python train.py --encoder_arch="vit" --model="segmentation model" --dataset="dashed paths with two dots that lie on the same path or on different ones" --train_examples=147500 --image_size=48 --crop_scale_min=1 --horizontal_flip=true --color_jitter=0.1 --num_classes=4 --encoder_norm="rmsnorm" --encoder_norm_position="pre" --encoder_activation="swiglu" --encoder_mlp_ratio=4 --encoder_head_dim=32 --encoder_fused_qkv=false --encoder_bias="none" --encoder_qk_norm=false --encoder_parallel_block=false --encoder_inner_norm=false --encoder_patch_size=[8, 8] --encoder_conv_stem=false --encoder_layers=14 --encoder_width=192 --encoder_positions="learned" --decoder_norm="batchnorm" --decoder_activation="silu" --decoder_widths=[32, 32, 64, 128] --decoder_blocks_per_level=1 --decoder_block="bottleneck" --decoder_attention=false --decoder_upsampling="pixel_shuffle" --label_smoothing=0.05 --init="orthogonal" --residual_init="zero_last" --optimizer="muon" --muon_scale="match_rms_adamw" --lr=0.0074 --momentum=0.95 --nesterov=true --orthogonalizer="polar_express" --adamw_lr_other_params=0.0017 --steps=8600 --batch_size=512 --epochs=29.9 --lr_schedule="wsd" --decay_fraction=0.2 --final_lr_fraction=0.01 --warmup_steps=860 --weight_decay=0.05 --adamw_weight_decay_other_params=0.05
Rows from block 0 of the decoder of a small segmentation model, named by matrix and row number. Rows with one number belong to one channel. Each number is 128 + 32 x the weight over its row's rms, rounded and kept within 0 to 255. All counts start at 0. Numbers have three digits each. After the name is the row's rms in percent of the matrix's.
After each channel's rows are labels from the 100 images, of 14848, where the channel reaches its highest value: "place" is the part of the image that holds the peak. Only what is clearly more common there than usual is listed. The data: dashed paths with two dots that lie on the same path or on different ones.
# convs1: 3x3 conv (decoder.mid.0.convs.1.weight, 64x64x3x3, each kernel summed), inputs 0-63
# convs2: expand pointwise conv (decoder.mid.0.convs.2.weight, 128x64x1x1, transposed), outputs 0-63

convs1.53 084:152149148122148136076144138116189148135146147064146092150187159134136150148156037148135089122101132065140088160115155086097120110094075123132080103205149123156094120136186139146118116148136167
convs2.53 094:136132182189157124109121099165152108101095156177159124079252175140161140104094112153116119136080180075117176103152127166154110134118110113107147123127077166171114080097119116144144072118128124
place: top right

convs1.52 098:148153136105138096076192139048183145157146160100163068137191141139128123150135054156126100155132138090155076143117136097129141151080097095133083093155116143154103139122158181151102168161114147
convs2.52 070:165129097154184145126108108041121155139154109153081112166099079118167146154155090087126135130156089086036066102084103125139130088112098188122087103120190097122157163152051130109100163102151111
place: top right; top left

convs1.30 093:150118139102115125036138129058141151157144143063156046134156138113124153136120046127114062159109132060104084139147138097102124146073103141128088096137123135146090120126167129129085150129118144
convs2.30 067:115103106100117156216166143133133051124134114067131095160126114113120124125090109120106059135109094181109134125113135088114035047039114123148127133086125055126098129115166137127141077127113075
place: top left

convs1.19 155:146120141100112157107130148134124113102135149151126103159048144136118095132082132134115147114123112130076026170126090138132110127113087161112088141148000113138147102085157103141131134132119104
convs2.19 146:126118167139145130122171115107152121118127130109111111137132117132148095165132132160174104133181190113162097108159195193141146141113181167141133174205116105169102099160138070107132142115110177
place: top left

convs1.2 074:074117114144199110115192089097178110146083128128105140085110101073071130101118161101181155153111158147097122123142118062140117089135138086153140116094110089101094099084056121090125132129081130
convs2.2 081:134107042125151139104094160150147139100090125139134109103186091135164099102073155128115125134098067144095107081151124133128093037109150115136158064094136109133077134118091126143178083152087146
place: top centre; centre

convs1.42 104:130111093120150099089114107126138150116054075122141148080177107126114108120134146104100129141175140143000135121128147133120092107123147086144142094120172129129087095139090129090130138134183135
convs2.42 122:127121083131100137115102166152100139147088134156079123116105139112140143062124114065125173114102087150137122135117100099110101091118112108143171089089134120079169183084101221151127142159129091
place: middle left; centre

convs1.3 072:104115118139186097101182084082188116148078108142093138115129076066093150101136161102167135152099161132101140110144110056125126103150135095158152116114086079109086105104065113083131108119080090
convs2.3 072:138137070142157152136078113140143135106123132135157088109221070141141122112106137163078110139092066093044121067088126178100099079109075098138097087099129090115093101132111119100129085156115145
place: centre

convs1.49 082:165143157111144124083146137105158137145161134046142076149124143142113136159141041152097097137122147074122049149121150108103122118076098152112064114182089127165094117126174176146107138165147149
convs2.49 069:116115112171104142103193110143156130166115175117132107088170158112153133101076178196097138129045095126120122092113109148116107124084195085186128115120057141143151062128178150085134125171102133
place: top right; top left

convs1.58 102:138156157083149103120177130029147122169151159080157046147165136115088158111130083140154112130128150085161092159113112099124146116068070128125066087130110132139103135108164110146102148152081133
convs2.58 099:130076039103062110140080164096137090097165114082089097152105059087102136098161104091104115129125053137077113121114084133130119083112062168112078113066162099096111177124102102166148109078117080
place: top left; top right

convs1.1 095:148121132107142024122190130070168126170107136104141062130184145092093152105103099113155118133080166089166126139079098078135100126124141091127093092131100110143088121098157127108063128131102117
convs2.1 122:137131036148172168130070132111128155098146118184132126121160114177142092120100128147087144154112076061073106036099150126124112053134131122135149057121140098115109087150062132137150077157120155
place: top left

convs1.39 101:115107139153173092121214092096183118164086133148109130096130093067084146108116138114186151150116173127135141111116093040121106110120132108173134131121103089099102112081083117103135098125061096
convs2.39 099:134106027131177146135081116100143123108145125134148129137181109138144108126107149164089124124099077096071134048122142184133083063106091138105106088095144099130103113140129112127160065136158177
place: centre

convs1.20 144:130127156118124167162153128115156109135157157158078111132000131122112128121096121125145127144106099149151100153117081104123141120128107180107125132105041120110174146082103126161109098112077062
convs2.20 134:138093140122153140122149126077175116110163105120125120133143112142152089186132135172123074138179148104135107092140181191134152129135163155125094182163140126167101076168126029140129101098150151
place: centre

convs1.43 099:176175135098157075096127168096153122145146148060122059174171135140114156147150037119150094139099102071150075155110108141124144152090119131121081129131097149160119153118149163139068150154160150
convs2.43 096:120166104130134184152151136158063176144126129208154121125111143161107128110143108132119160159159107064164102096057149070112140114169195131138188068103160116077184124159089143153103117199142210
place: top right; top left

convs1.21 091:150148158105147120102165118049178137150157156073160076177145120151134169147122068142123102118114121104148065152123104100139125119082065152129081107193063132149116121119166116134101153158071136
convs2.21 061:092059066129108119115145162094168128163106148101134153170088121083139165140166119146127052099110096208182131157118127138096113142176118134138091168118160191075141193107129091158113138077164072
place: top left; top right

convs1.31 127:109099087130132111078095087121101143096075089112104136072145106152127106123147117113102126120154129128002123119125153155110099068131153123134132101109163112099083081148052106090134143133189117
convs2.31 117:118148110128091105160109150145090120157114144133124128113090121082076175069144121082127167100089121175136149187107106042122111141137092116131138109093124131086170174094138217131120162135122100
place: centre

convs1.38 064:070134141133180118130184077094199125160099139109112144147085108082094139106156133153162119143084153139135147112156129050126162138176151109161163113080129088135111178081095128125120147098071073
convs2.38 110:156131033111160122149082083106148140120149130119141112128157056117154111128124166187111149135142068089049102107089119176099164122123120157118102103117160098150109115191113078095154122148136168
place: top centre

convs1.13 179:123189133099114142138131159133137132093147139127105105149077140148156106159087100168098088128122105127042036141157102123127174154102084152117080150120017130158135152099110130125111099152130144
convs2.13 175:160207140128151111141111064122131170132142121133175157131164107143108147167072175168106180149101114066073173181094104107141198165150119111098082121116106171134134086157140104069117138138134153
place: top left; top right

convs1.56 076:105116122133201105115200117081176112165115114136079131106123097057086148110120152112203123149109158129120164092118098043144129109149148125163144120110099094115089130106075118109134106134065094
convs2.56 086:137125072144153135159101108124148119089148144136147138110207105145158132130096151150093125133081091084060143039104146196132087100107115123099091095108138097119092083129117104104141071164149183
place: centre

convs1.8 087:115126088129174098086125109114163129125065089123108140080164098099091108122121153095137127125147118145000134128125126110113099102120143091157143099136158128104079083139064137086145104133158131
convs2.8 102:119124132113111147113106142181089142106093128159109151115152154170124145084126110092115135126101103142163125116128104108134066049133140076128197074114125143111106118104090219152133081160095102
place: centre; top centre

convs1.22 093:169168131114142101114175143081177128162153170060164063145160131119118148141143083130137095100101129085167071135121132119125156161087090128129064096180075112155137146115173141132068147175106150
convs2.22 063:143086074154093125112089137091162134139122055189148200129125128131095112165162147105099163137132120108129148088132090182125127112131094141127117107094148132114095171115103125174118121147170109
place: top left